Weights of a small CTC audio transcriber: activation relu.
Rows from block 5, named by matrix and row number. Each number is 50 + 12 x the weight over its row's rms, rounded and kept within 0 to 99. All counts start at 0. After the name is the row's rms in percent of the matrix's.
# c10: first pointwise conv (model.blocks.5.c1.0.weight, 192x192x1), inputs 128-191
c10.3 099:68 50 38 73 41 38 60 43 18 47 48 51 57 44 45 40 55 57 51 32 58 27 51 57 44 36 61 40 35 52 42 48 40 39 66 46 35 50 47 49 72 38 44 45 71 50 43 77 66 47 59 44 32 42 51 42 44 44 71 61 48 54 71 39
c10.4 102:54 48 25 43 49 46 39 62 21 51 34 35 41 68 66 34 36 47 47 45 39 53 31 48 54 27 54 45 27 30 31 37 44 36 54 63 56 37 40 57 42 40 54 57 51 50 54 48 56 50 26 32 43 49 64 47 55 32 39 45 49 44 37 52
c10.5 103:43 59 40 45 46 51 57 65 53 46 38 48 44 63 46 31 40 58 27 37 42 33 47 49 42 37 57 42 34 78 66 43 66 52 17 78 59 53 51 55 51 33 57 36 41 61 51 59 58 47 52 45 62 46 43 51 61 72 53 63 44 52 32 50
c10.6 099:56 20 45 58 39 45 47 49 36 42 52 26 70 39 46 54 40 33 44 61 58 60 73 19 65 28 29 46 34 61 45 55 42 34 36 56 48 39 37 65 37 57 59 35 45 47 38 39 44 53 31 53 49 44 46 56 61 45 55 42 52 46 35 47
c10.7 106:69 45 45 35 54 43 65 42 77 34 50 40 47 55 40 30 76 47 48 44 52 66 56 66 38 57 54 53 52 48 57 42 42 45 39 62 56 37 49 43 55 58 73 46 34 54 63 31 32 54 61 69 64 49 46 36 50 44 53 46 24 39 74 58
c10.8 111:41 59 57 60 65 51 60 74 38 25 33 53 67 41 33 50 43 54 36 43 41 56 48 25 31 50 43 39 32 48 37 57 47 78 50 58 64 62 44 61 56 37 41 51 61 39 80 40 52 39 61 65 47 52 47 50 53 49 45 53 65 50 57 62
c10.9 098:40 39 37 45 40 39 41 42 56 55 48 39 37 35 55 58 65 36 48 56 39 65 60 70 60 59 58 49 56 37 48 45 51 39 74 66 43 50 25 60 51 23 40 39 45 47 38 56 18 50 44 45 51 43 61 26 78 45 48 52 54 43 52 46
c10.10 112:56 21 65 52 48 74 40 51 46 55 37 33 62 38 65 40 44 62 43 35 61 57 35 32 39 30 42 61 64 45 39 60 30 49 47 24 32 35 54 58 66 48 57 47 37 60 45 68 73 54 23 58 48 20 45 56 43 44 62 43 59 63 31 72
c10.11 093:50 42 62 45 39 47 54 45 47 48 39 57 47 43 60 32 59 50 44 57 35 33 61 49 55 57 62 58 51 36 60 53 74 48 59 45 52 40 52 47 30 57 44 50 40 59 62 57 62 38 44 49 49 55 42 47 34 44 52 70 77 38 53 51
c10.12 106:67 66 45 51 58 36 64 65 57 34 36 58 60 30 32 65 59 36 31 49 30 63 57 43 58 67 51 59 59 70 38 59 44 55 43 51 45 39 59 43 49 50 56 47 67 63 57 35 58 36 56 56 39 51 90 38 39 67 47 36 55 34 42 24
c10.13 101:38 74 46 57 57 48 49 38 54 38 45 42 64 71 30 65 57 39 47 58 65 31 64 67 50 47 56 43 66 40 43 40 66 37 32 53 41 58 51 48 42 72 47 52 59 57 47 56 62 40 57 63 59 32 32 42 53 56 50 42 56 48 49 44
c10.14 099:59 28 55 64 41 64 51 42 53 63 47 53 51 33 40 52 52 63 42 48 53 56 45 49 30 43 38 45 45 39 29 55 42 60 42 64 64 51 48 45 62 34 46 49 05 40 48 58 50 59 63 52 59 42 51 70 48 68 33 65 43 41 59 52
c10.15 097:43 45 46 47 53 48 59 47 36 49 36 60 59 38 43 22 52 57 43 54 64 40 59 52 62 46 46 59 41 49 51 47 67 32 27 42 91 51 33 51 26 40 45 56 37 53 62 48 43 78 61 34 54 64 43 60 63 51 57 54 49 47 45 59
c10.16 102:60 53 40 62 60 58 39 41 67 32 65 54 53 42 58 68 41 51 53 60 38 69 37 51 62 33 52 53 46 52 40 51 40 32 52 58 43 56 48 66 63 49 70 63 40 44 54 39 56 45 63 71 18 36 36 45 49 68 42 39 51 55 51 54
c10.17 096:32 57 70 65 32 35 49 36 51 73 59 56 68 33 59 47 37 26 49 62 27 22 48 66 42 50 66 43 37 51 55 52 53 51 55 43 21 47 45 46 45 42 57 57 61 49 46 51 66 45 62 32 49 43 56 63 58 44 56 43 43 49 38 84
c10.18 093:47 50 56 65 63 44 26 71 72 46 54 53 56 39 65 44 57 34 60 43 49 53 62 55 36 58 57 36 71 40 54 39 37 51 44 52 37 32 49 61 39 58 59 59 34 70 54 45 61 41 56 62 49 53 40 54 50 12 53 54 57 38 42 50
c10.19 104:60 37 58 31 68 49 25 43 32 56 44 38 22 54 40 35 37 58 77 53 54 51 35 53 65 51 64 47 55 42 58 32 72 60 71 50 50 70 39 60 48 50 76 61 43 63 77 59 62 65 37 70 37 44 34 46 26 49 40 48 67 67 58 52
c10.20 098:54 33 39 53 47 51 48 62 31 40 54 27 41 42 50 56 39 38 72 52 57 32 56 59 44 59 61 40 57 63 72 37 43 34 39 71 40 50 39 47 42 56 47 36 44 66 49 65 50 41 54 68 40 51 29 54 52 56 42 33 53 72 46 31
c10.21 097:46 57 49 51 51 31 36 45 24 25 59 45 43 57 55 30 65 62 56 66 39 68 54 42 43 59 36 63 45 23 51 61 53 51 29 48 59 63 71 51 47 56 69 63 47 42 66 40 25 50 48 52 55 41 62 40 52 46 49 37 54 42 78 45
c10.22 097:43 31 48 44 61 66 54 69 53 64 52 54 55 28 64 46 37 37 62 75 42 61 82 50 52 30 39 55 66 22 50 61 34 57 68 52 31 54 49 60 56 58 49 48 36 58 38 49 56 55 52 39 46 41 49 52 68 34 49 44 60 63 23 43
c10.23 100:42 44 45 33 69 53 64 62 55 46 68 46 30 42 55 38 40 50 59 51 49 60 47 58 50 57 60 49 62 42 42 31 71 79 54 63 53 48 53 40 49 54 48 75 47 58 58 50 66 47 56 43 66 40 56 52 51 35 22 27 53 45 48 51
c10.24 094:64 35 46 53 59 54 54 49 52 59 54 42 61 49 54 73 50 51 63 73 33 59 62 49 76 48 37 44 48 56 39 46 97 44 52 51 48 46 62 43 43 46 60 57 41 52 66 56 65 51 56 36 45 31 49 60 37 53 55 32 44 64 39 61
c10.25 095:59 33 49 53 27 61 36 56 35 68 60 56 52 53 67 57 42 31 63 55 40 38 61 66 68 65 47 58 37 30 57 58 60 47 57 37 44 44 42 63 64 47 64 55 43 54 41 75 52 46 45 41 54 73 44 44 48 55 36 48 43 44 41 36
c10.26 100:32 50 49 85 55 63 40 66 55 56 42 39 25 59 45 77 55 72 45 71 68 52 35 58 50 34 64 36 50 62 42 57 53 45 56 48 53 45 73 36 59 65 52 83 39 44 65 32 55 54 55 42 28 37 54 62 36 61 74 55 20 52 37 54
c10.27 107:43 49 58 63 48 46 43 52 64 24 63 60 62 48 59 44 46 50 50 69 35 35 51 62 35 56 54 34 37 51 63 29 66 63 41 58 50 49 59 37 45 58 35 42 65 60 51 90 44 46 62 45 54 29 52 61 71 35 40 36 45 61 54 77
c10.28 106:64 55 62 50 32 45 53 61 49 36 47 37 39 33 49 55 32 61 36 42 57 52 42 55 32 45 49 58 70 28 45 48 39 64 68 43 33 40 43 39 50 54 35 43 29 73 34 50 62 54 50 21 59 40 54 31 60 32 71 52 75 34 24 36
c10.29 096:46 57 37 41 66 54 27 43 60 58 42 51 50 40 30 48 53 41 47 38 50 63 38 67 68 35 72 38 44 46 58 68 68 48 36 21 44 61 47 38 43 42 52 29 60 41 42 53 47 62 59 35 59 46 41 37 56 41 40 43 54 61 61 66
c10.30 097:51 64 45 52 24 55 38 65 48 37 15 62 41 40 53 51 42 50 64 30 48 38 58 68 39 43 44 55 58 51 69 58 58 53 19 40 52 40 56 30 35 56 44 29 63 49 58 51 51 39 46 51 41 51 38 41 48 42 50 39 73 35 57 57
c10.31 097:30 62 45 67 73 48 63 51 55 34 56 24 30 17 31 59 52 78 47 51 31 49 50 52 57 43 36 41 69 47 63 45 42 44 49 40 51 48 49 57 62 43 65 39 47 60 60 50 29 39 50 55 43 49 33 44 60 26 42 22 66 60 52 71
c10.32 109:46 68 59 28 65 53 38 22 36 50 59 29 40 35 53 42 60 67 44 65 37 65 44 47 43 53 58 34 47 58 53 46 50 41 64 64 30 75 40 61 28 54 54 61 60 40 63 43 44 42 67 42 39 23 36 53 39 50 40 63 40 39 47 32
c10.33 102:57 76 68 62 58 40 38 52 66 25 48 37 61 51 34 70 53 34 56 61 54 35 33 32 47 30 36 60 66 73 60 54 31 26 63 49 44 68 31 54 54 52 54 50 46 52 47 35 58 39 62 49 57 53 41 36 55 58 56 45 29 35 77 52
c10.34 102:42 54 51 70 39 48 52 63 56 47 56 53 65 46 57 61 31 61 51 43 67 52 61 55 43 64 36 46 59 42 43 45 43 38 31 44 64 36 50 69 34 61 36 56 44 55 50 59 34 59 44 63 60 59 60 60 53 44 37 47 58 50 55 31
c10.35 099:45 57 42 58 57 24 47 28 58 41 40 64 41 48 63 50 42 59 66 22 46 43 43 45 47 28 49 53 59 38 59 38 63 47 52 51 58 42 44 53 62 35 68 76 48 60 76 51 47 36 56 46 34 48 62 52 73 75 42 22 63 85 60 57
c10.36 102:47 50 31 43 97 48 64 43 63 53 31 44 60 37 54 56 57 25 46 49 52 63 53 53 61 32 66 51 61 30 54 59 70 48 32 49 65 46 27 52 46 51 45 38 33 66 53 49 37 42 46 81 57 42 40 52 66 39 32 32 50 53 61 65
c10.37 107:47 71 57 66 64 43 44 59 43 21 41 72 53 50 42 64 57 48 50 60 53 52 26 61 55 58 43 53 51 42 37 36 38 53 55 41 52 52 39 66 45 71 46 39 47 51 46 71 44 22 30 59 23 40 34 51 78 47 51 54 58 36 60 54
c10.38 100:60 34 27 64 47 62 46 37 58 41 51 53 35 43 41 59 41 43 36 75 54 59 50 76 57 41 47 48 92 59 58 45 55 53 27 81 58 66 36 31 57 43 45 43 46 39 55 40 34 29 52 36 77 48 73 51 54 57 47 59 62 38 60 50
c10.39 105:53 60 55 54 60 35 53 44 40 77 46 44 56 31 44 38 61 46 64 73 55 40 50 48 52 59 55 58 41 64 59 46 49 50 43 61 77 42 42 40 63 46 37 55 72 47 64 67 67 68 74 65 43 58 52 57 54 37 43 14 64 43 61 57
c10.40 088:44 44 53 61 48 41 44 51 60 44 57 45 40 30 44 52 57 45 62 58 16 55 47 34 58 54 47 59 46 44 38 26 54 53 57 60 46 47 40 56 48 86 41 55 28 48 51 31 37 39 23 59 37 49 42 77 54 33 43 47 64 43 59 25
c10.41 097:35 24 68 58 42 60 52 58 27 62 48 39 60 37 41 51 57 63 28 65 26 42 54 55 72 46 34 47 63 71 56 38 27 57 36 55 46 33 70 68 68 39 68 35 66 44 46 47 37 28 51 52 58 40 58 38 46 44 49 58 54 56 29 37
c10.42 100:62 62 45 49 62 60 59 36 57 57 60 40 63 44 38 58 76 51 38 23 63 63 54 89 53 46 53 49 80 55 49 30 31 56 43 50 63 48 43 53 55 42 47 32 33 34 50 63 48 55 52 50 54 49 67 32 54 72 37 67 43 40 53 56
c10.43 091:61 61 64 68 39 42 50 51 40 47 48 37 57 37 55 37 38 47 41 59 23 31 47 45 44 30 62 56 32 46 41 55 38 40 18 51 46 30 29 26 48 54 27 59 57 44 66 58 44 62 41 51 69 56 57 59 42 64 53 81 62 43 59 52
c10.44 105:45 45 50 45 44 61 53 55 36 44 44 35 54 47 53 62 36 32 50 46 33 42 44 45 64 47 48 46 30 65 62 68 54 64 48 42 47 68 65 71 47 42 50 45 47 73 70 78 68 56 45 43 35 62 37 44 55 44 51 51 48 66 50 65
c10.45 109:30 53 71 41 47 42 41 65 44 64 50 39 46 39 71 44 29 82 55 55 13 40 42 49 49 31 46 52 51 27 40 35 62 42 56 25 42 31 30 49 47 50 47 63 54 72 51 68 56 55 50 32 50 37 49 60 55 33 26 47 60 60 39 70
c10.46 088:48 69 33 42 42 47 71 39 52 25 76 52 65 45 42 47 50 48 65 49 53 31 38 44 57 62 41 45 49 47 46 38 17 52 58 70 37 23 54 75 52 43 36 43 45 34 43 38 44 64 47 31 34 70 52 49 56 47 33 49 46 52 61 38
c10.47 105:20 45 55 73 26 38 53 63 44 37 48 31 67 36 56 66 49 44 52 41 25 34 57 66 76 46 38 48 51 58 56 42 39 68 43 70 32 55 59 71 71 47 65 58 71 50 30 42 59 54 48 51 40 71 46 47 52 57 60 38 51 69 58 46
c10.48 091:36 57 39 47 31 44 51 43 48 50 48 36 58 38 46 27 26 55 53 36 51 40 71 35 52 47 48 67 57 48 67 51 49 49 30 49 40 51 41 58 55 42 45 59 46 57 64 60 52 63 57 62 37 29 62 67 29 54 35 51 47 26 22 40
c10.49 101:64 68 25 47 31 56 50 41 42 61 70 45 64 50 58 39 52 60 53 48 48 67 43 70 54 57 45 41 48 69 30 34 51 57 31 78 50 47 61 53 56 37 62 52 61 52 33 54 55 64 64 44 49 41 27 50 64 42 49 48 41 47 50 48
c10.50 099:37 50 59 55 47 55 56 42 47 55 29 54 47 45 47 58 46 72 56 36 60 39 70 50 70 49 49 62 33 42 36 34 31 70 64 54 57 42 40 59 46 59 34 54 51 40 54 64 43 41 46 53 46 41 41 41 38 56 36 54 42 40 50 41
c10.51 111:64 55 43 52 51 42 49 36 48 48 62 64 59 40 58 44 48 23 32 33 67 54 49 53 43 53 39 46 37 25 48 47 45 52 52 35 59 60 52 60 50 51 65 52 53 51 51 66 36 42 41 50 53 54 70 51 34 27 60 42 76 39 66 71
c10.52 110:13 39 66 69 49 48 50 32 57 64 46 80 37 50 51 64 64 49 63 62 34 68 50 63 37 42 56 21 47 50 46 50 55 33 44 36 53 49 54 69 35 41 59 52 45 63 50 34 51 44 67 46 60 50 47 42 47 53 44 49 44 47 29 42
c10.53 094:36 71 54 62 84 24 39 60 59 52 62 46 43 46 54 58 47 47 59 50 40 47 68 66 38 58 75 42 48 42 52 44 65 37 54 55 36 50 54 49 54 53 59 39 50 64 74 53 67 26 39 15 52 51 69 59 59 45 34 58 45 58 44 48
c10.54 107:76 50 27 24 19 54 44 77 55 48 57 52 60 32 43 35 49 43 45 40 67 49 58 54 44 55 42 37 50 61 57 57 56 49 41 41 33 51 57 48 51 55 64 62 55 55 52 63 63 50 66 47 44 55 61 32 50 48 50 43 51 48 54 48
c10.55 100:46 64 58 53 66 50 70 58 42 43 43 49 35 42 74 48 47 44 64 47 33 58 36 34 42 41 34 22 59 50 37 37 46 54 42 64 47 50 58 50 33 35 62 55 44 59 54 38 45 61 42 59 46 57 43 38 58 52 57 58 38 42 47 41
c10.56 108:60 51 62 46 57 42 36 50 56 59 50 45 67 71 52 33 58 65 54 66 76 48 63 58 53 63 35 33 55 57 60 57 49 43 26 67 26 47 55 38 45 58 50 63 52 39 33 38 57 50 59 47 38 63 59 34 63 41 55 65 66 60 39 38
c10.57 106:60 54 31 52 53 47 60 49 57 71 56 84 45 59 56 71 71 73 30 34 52 32 55 42 43 29 51 27 62 63 45 53 70 51 29 49 44 65 38 45 45 62 59 53 80 70 40 51 76 20 53 52 47 54 43 40 47 54 45 43 76 61 58 55
c10.58 112:61 53 45 38 43 60 59 44 42 68 42 50 51 52 47 58 63 54 37 42 69 52 62 42 41 67 34 40 45 61 42 33 43 49 43 64 55 50 34 40 74 58 60 62 62 43 42 43 53 51 81 61 67 38 36 48 33 50 51 75 55 48 59 50
c10.59 102:68 65 53 51 48 49 70 58 71 43 51 58 66 57 30 51 45 56 44 44 53 33 57 43 51 46 48 34 46 56 62 58 39 51 62 30 61 44 65 60 49 63 38 54 34 56 39 39 55 58 50 47 36 71 76 44 55 53 46 48 48 49 44 44
c10.60 095:50 64 44 17 40 51 66 50 50 40 56 53 44 39 51 45 49 43 35 48 53 44 31 45 34 44 56 72 42 44 64 62 29 57 70 57 59 54 52 49 40 60 64 58 45 48 73 41 44 54 52 35 16 66 49 48 58 69 70 49 50 44 49 41
c10.61 117:38 43 75 49 58 65 58 70 26 41 64 40 50 46 63 24 38 54 72 57 63 67 51 51 57 49 33 26 59 39 39 57 52 27 51 49 55 41 53 51 43 65 63 43 24 47 46 39 37 34 43 43 46 59 39 55 54 41 61 60 69 57 33 64
c10.62 099:57 54 64 48 51 40 50 36 44 35 55 37 50 55 29 42 35 38 53 56 79 48 34 59 73 58 55 50 50 40 66 54 51 68 60 49 58 57 33 53 47 67 31 64 43 62 63 20 24 31 64 32 37 43 60 66 50 67 61 35 57 35 47 34
c10.63 108:23 65 70 48 48 52 58 42 66 44 38 42 55 70 53 70 49 19 59 53 46 65 40 53 67 58 63 44 54 48 49 41 55 63 73 50 42 43 45 69 58 39 57 46 45 45 40 38 26 53 60 40 42 43 65 26 44 31 40 49 42 63 38 42
c10.64 112:48 40 42 64 60 61 37 47 60 47 44 40 62 48 62 79 50 58 83 66 75 40 84 37 34 42 52 46 78 62 55 54 58 72 46 43 55 46 46 39 37 29 48 49 40 35 30 58 45 52 47 40 49 57 69 54 55 69 49 74 60 50 44 54
c10.65 106:32 54 66 62 60 51 45 49 44 47 35 59 56 38 57 60 53 43 52 62 41 50 56 63 57 46 49 32 44 42 61 27 62 51 45 50 38 46 50 48 50 56 41 63 69 69 43 85 46 53 22 40 41 40 47 41 51 45 51 36 57 62 74 44
c10.66 098:48 47 30 43 42 43 61 68 38 64 59 68 45 37 34 48 45 51 37 57 30 57 66 54 36 72 37 33 51 47 57 47 63 67 64 48 55 66 55 48 53 56 54 20 38 75 59 55 66 22 38 52 51 74 46 35 65 43 29 67 55 66 29 64
c10.67 107:24 53 64 60 43 26 45 35 41 45 60 62 52 44 43 49 48 61 66 58 60 38 54 38 64 35 62 53 65 46 77 56 37 60 46 77 74 61 42 43 44 44 51 62 69 43 36 49 36 57 24 54 46 37 63 68 38 35 53 44 55 55 51 50
c10.68 096:37 36 63 49 65 44 27 44 55 59 40 31 31 41 53 46 25 25 46 65 43 36 29 37 61 41 69 42 50 49 50 45 49 53 38 40 53 48 40 33 42 67 41 58 80 54 34 52 39 49 54 41 54 53 58 52 35 54 44 15 59 68 48 49
c10.69 109:28 32 39 63 36 61 56 40 56 44 36 44 30 66 35 53 47 48 56 58 49 51 40 48 35 48 52 55 49 49 42 56 61 76 31 74 53 40 33 69 62 40 34 29 65 34 41 44 51 43 30 71 56 62 58 55 48 43 43 31 40 75 42 54
c10.70 106:74 48 47 47 40 36 43 46 38 54 68 51 52 57 55 38 44 52 56 50 49 47 30 13 66 45 32 68 33 58 53 43 60 65 44 43 60 36 40 56 44 42 75 59 20 41 61 45 48 52 42 42 35 54 58 56 61 56 36 36 46 42 58 49
c10.71 105:57 39 58 34 43 52 65 54 52 47 59 59 57 53 56 42 57 63 41 41 57 46 62 51 49 45 60 68 65 54 62 77 57 59 50 27 66 42 44 46 51 39 45 83 45 36 48 26 53 45 47 42 42 47 35 49 40 71 48 49 39 63 50 61
c10.72 097:37 74 58 42 41 46 45 52 64 47 56 48 66 35 24 49 64 41 39 47 53 41 27 62 46 64 54 44 48 38 48 42 51 61 58 62 47 66 55 71 41 53 50 53 63 40 19 43 73 48 48 60 50 45 44 40 46 37 36 48 45 46 74 50
c10.73 119:39 38 41 49 48 63 52 50 44 35 58 62 51 62 57 46 91 36 57 83 36 34 58 48 39 37 40 51 35 55 32 43 36 36 38 48 70 62 76 46 40 69 27 45 45 46 49 21 52 54 31 75 63 48 58 42 62 47 31 53 76 46 40 52
c10.74 109:39 43 56 62 48 57 40 47 35 46 44 71 59 38 46 47 20 40 39 42 45 49 66 48 45 48 35 55 32 33 40 53 46 30 65 27 30 56 43 40 43 53 46 56 44 80 41 57 49 57 53 35 51 40 32 52 41 73 36 44 35 45 29 58
c10.75 112:46 44 50 43 49 49 51 42 48 57 46 51 45 24 29 35 54 50 53 43 63 26 53 63 55 42 56 71 52 54 51 55 45 41 35 33 82 87 59 44 16 40 42 31 46 70 35 67 37 37 42 61 56 43 39 34 55 39 38 28 44 47 38 41
c10.76 102:27 39 49 40 48 44 34 68 65 46 39 60 60 26 45 52 48 61 46 47 32 62 62 55 27 45 55 49 65 53 36 46 47 50 65 39 53 75 72 34 36 31 65 56 61 46 41 32 56 44 59 41 26 32 48 33 34 55 22 49 58 56 62 41
c10.77 098:34 64 47 45 57 37 64 64 67 50 34 32 44 39 50 45 43 56 41 67 43 39 34 47 37 66 39 57 49 54 24 60 51 35 49 47 42 53 45 43 48 45 61 49 56 50 50 57 40 48 43 78 49 57 50 58 72 60 39 48 63 68 70 36
c10.78 106:67 53 41 41 56 37 54 59 30 53 67 62 47 35 64 57 42 23 56 55 49 25 66 53 32 34 53 58 53 50 63 25 49 54 47 39 44 70 63 91 39 50 54 64 54 60 35 50 32 49 55 44 58 46 36 48 22 47 39 28 50 46 27 43
c10.79 110:65 69 58 64 61 46 59 43 60 70 40 52 39 40 32 67 38 38 66 48 64 59 62 62 54 29 36 47 48 36 58 50 48 81 57 41 30 30 32 55 37 63 54 52 47 47 44 48 66 37 37 52 55 52 59 32 50 51 53 63 44 59 50 32
c10.80 114:57 38 59 24 34 67 52 41 42 30 43 39 51 35 70 47 59 47 51 44 39 54 89 53 57 26 60 59 41 37 32 49 27 46 70 49 33 49 45 39 43 40 62 59 51 61 36 58 41 48 44 25 53 43 40 55 35 39 60 71 56 39 31 53
c10.81 115:63 28 48 52 73 57 51 76 43 72 63 33 46 41 43 65 63 44 32 49 30 32 77 53 46 35 73 68 50 56 50 46 52 44 26 42 34 54 47 52 42 34 28 43 40 46 40 42 39 46 47 58 45 63 74 56 41 52 48 47 32 49 67 50
c10.82 104:51 60 94 59 59 52 57 49 47 55 58 50 50 49 49 53 55 51 46 43 49 75 46 47 72 37 51 37 54 47 54 66 38 31 52 32 22 39 75 31 63 49 60 38 41 62 45 46 50 66 59 29 40 49 39 11 27 57 47 52 43 37 69 67
c10.83 109:47 53 37 45 67 43 60 44 44 32 53 41 61 62 68 69 37 58 42 67 44 64 47 60 73 53 56 39 39 50 64 66 47 55 50 68 54 36 42 60 47 38 54 37 36 48 55 68 58 25 56 64 54 24 44 41 39 62 27 44 64 62 60 83
c10.84 097:45 32 39 53 28 25 43 37 57 50 79 48 33 26 40 41 50 55 61 46 45 36 61 31 67 56 61 59 49 63 23 41 43 72 54 49 56 54 54 57 40 70 40 45 62 44 44 24 42 51 50 73 56 57 44 71 59 48 36 58 58 43 43 44
c10.85 099:37 44 46 39 37 74 61 54 48 48 66 48 53 40 39 51 53 58 49 55 49 54 62 49 70 45 60 55 64 60 55 49 30 50 63 56 55 41 42 43 43 48 41 50 53 55 51 36 34 77 42 60 38 36 48 76 32 61 55 56 43 54 46 36
c10.86 099:28 80 54 49 54 51 49 75 56 58 56 81 52 31 55 57 51 50 49 65 59 59 36 62 42 36 24 42 50 26 40 32 52 40 42 89 36 51 62 52 57 60 42 51 50 58 38 37 59 66 60 49 48 34 55 48 46 50 43 43 42 49 49 37
c10.87 109:20 53 50 55 43 42 23 55 58 43 45 43 52 65 51 54 54 64 44 50 42 52 78 66 74 47 48 52 44 50 27 41 53 45 50 45 69 47 49 54 63 77 09 60 64 50 57 51 35 50 60 63 63 57 59 58 64 49 35 48 53 44 63 49
c10.88 103:55 25 50 57 51 49 35 26 33 64 18 56 34 81 53 63 52 64 60 46 58 75 59 47 85 35 51 46 41 38 44 77 42 51 75 67 56 76 44 52 54 53 58 55 59 48 48 49 60 49 58 53 71 48 53 37 50 59 55 41 50 41 59 71
c10.89 104:65 48 47 52 29 68 50 54 41 44 51 62 66 46 46 58 62 49 39 64 33 49 57 74 46 34 55 45 62 69 41 50 59 63 56 41 32 54 64 43 54 39 58 49 50 66 51 52 81 44 72 51 37 65 60 79 60 43 29 45 61 67 45 50
c10.90 107:60 47 63 53 60 45 35 50 50 49 53 71 17 52 44 48 39 58 26 40 34 35 25 51 72 47 50 68 27 42 51 63 47 62 42 55 44 59 41 53 78 44 63 60 47 65 45 46 36 54 40 46 30 46 67 54 65 57 38 49 30 63 56 24
c10.91 104:51 46 28 43 62 37 38 64 42 54 52 55 59 45 61 73 39 65 62 38 28 38 57 65 58 46 49 44 57 46 77 45 46 50 66 50 47 57 46 52 62 42 68 57 30 34 46 36 50 52 41 33 54 55 68 67 52 49 33 40 28 47 45 35
c10.92 102:26 41 43 46 63 44 64 31 36 45 50 27 48 37 54 43 47 68 50 44 30 72 42 70 54 30 49 49 42 22 41 54 69 42 38 33 38 30 58 63 63 47 51 56 38 65 72 45 45 65 48 42 67 45 48 52 50 40 55 54 33 42 36 51
c10.93 099:54 31 63 51 57 26 63 55 37 67 53 31 50 56 63 54 36 50 40 69 38 36 50 37 48 51 49 51 50 60 48 69 42 57 59 43 43 34 33 39 63 38 37 48 33 32 61 57 26 57 32 59 46 40 56 52 70 36 42 52 43 52 56 50
c10.94 109:38 33 54 71 54 59 48 40 56 52 47 47 74 60 52 49 52 39 60 74 31 53 45 50 53 47 49 36 54 50 50 79 42 37 57 44 34 48 51 78 55 27 57 50 46 26 41 62 65 50 39 69 59 43 74 56 56 46 50 42 14 79 44 46
c10.95 107:64 37 44 55 47 55 81 60 55 54 52 28 42 46 50 61 54 55 48 34 47 72 67 66 57 49 49 19 61 57 37 62 33 64 57 54 53 52 87 44 54 27 35 35 50 52 80 43 48 36 63 39 40 45 35 50 51 65 31 47 54 69 49 50
c10.96 102:51 37 55 34 56 45 65 40 62 50 47 40 53 63 53 58 68 36 62 26 38 60 53 53 68 58 54 41 55 70 78 41 57 21 57 41 58 60 61 56 46 40 64 31 47 42 40 39 43 47 39 45 60 36 56 26 34 72 45 60 45 48 56 80
c10.97 093:47 68 51 68 46 53 57 37 58 63 66 51 36 56 45 48 57 45 61 46 50 36 22 55 78 34 53 57 59 65 42 40 41 67 41 22 34 49 61 46 48 53 54 50 63 50 54 59 50 68 61 51 58 37 66 47 42 54 63 60 64 59 49 61
c10.98 107:25 55 56 56 45 26 53 78 57 42 65 66 51 60 29 47 56 38 75 57 39 61 68 54 44 26 41 36 37 55 49 48 61 27 41 56 79 46 56 29 54 63 58 54 55 64 50 36 42 71 36 22 59 45 57 48 66 48 49 45 36 43 54 75
c10.99 096:53 49 38 47 57 70 60 46 63 54 39 52 52 57 58 46 41 68 59 44 79 43 45 55 53 47 41 45 66 60 72 32 58 65 48 47 30 48 46 23 31 39 55 50 58 30 51 42 37 52 52 39 60 50 68 71 37 48 47 39 59 53 55 47
c10.100 098:43 65 27 63 57 39 22 49 43 59 54 56 56 50 32 33 33 39 59 56 10 48 45 41 53 59 48 49 41 55 28 32 62 69 40 45 45 51 46 47 55 57 40 58 54 36 47 51 42 53 58 70 65 57 47 26 44 22 39 54 67 45 63 70
c10.101 100:45 45 48 45 60 46 53 36 52 50 54 37 41 42 38 40 48 47 41 44 48 33 46 55 55 69 53 38 65 57 51 30 41 54 67 35 41 73 60 40 28 61 60 56 67 49 54 57 52 50 67 68 62 84 39 48 24 69 60 36 45 61 79 48
c10.102 087:51 41 54 52 62 46 62 41 55 53 58 55 42 54 40 43 60 62 49 36 49 46 60 66 57 35 43 53 50 57 37 40 59 42 52 33 37 49 43 39 46 62 40 42 69 45 61 62 53 42 71 46 48 49 65 23 57 48 40 51 69 55 59 33
c10.103 097:64 38 53 45 43 53 46 54 64 56 47 37 44 45 54 60 46 59 59 55 52 54 61 45 51 38 31 30 65 67 48 51 52 60 49 54 30 36 69 48 36 46 41 26 80 49 33 58 46 44 60 47 51 47 66 29 29 39 52 68 55 80 51 50
c10.104 097:64 40 45 60 63 42 46 43 73 43 41 52 42 49 51 77 49 51 69 54 55 48 50 51 50 62 38 49 54 66 65 66 39 36 39 59 51 27 78 61 55 53 36 55 60 45 56 46 58 56 29 37 21 32 57 29 59 63 56 17 51 46 31 49
c10.105 089:49 37 56 64 35 37 61 77 74 74 42 51 36 54 58 51 46 43 39 41 41 45 48 41 29 66 53 69 54 35 25 46 45 35 50 43 61 67 60 50 51 47 28 53 68 71 43 38 54 41 44 42 49 71 57 56 63 50 51 25 46 45 42 43
c10.106 101:55 42 74 48 44 52 50 72 43 48 65 50 44 47 50 49 46 63 45 51 28 49 50 36 46 55 44 30 73 40 52 55 40 36 49 39 46 37 53 69 48 69 61 36 35 51 55 38 25 52 34 42 62 38 43 53 44 42 60 43 28 75 46 59
c10.107 096:30 78 42 45 51 45 45 35 49 41 44 58 35 46 43 54 57 61 40 46 61 54 55 49 54 48 41 45 62 30 46 46 56 59 70 53 43 54 34 49 65 59 43 83 52 62 50 54 60 41 42 48 54 56 44 37 58 65 26 43 34 47 33 67
c10.108 108:66 67 54 41 56 28 31 44 12 41 67 44 50 52 33 56 38 36 52 49 36 74 36 34 51 43 52 40 27 32 25 60 65 36 46 47 65 56 52 48 44 54 44 48 62 68 46 47 59 40 56 59 83 42 42 46 50 43 55 38 78 56 18 63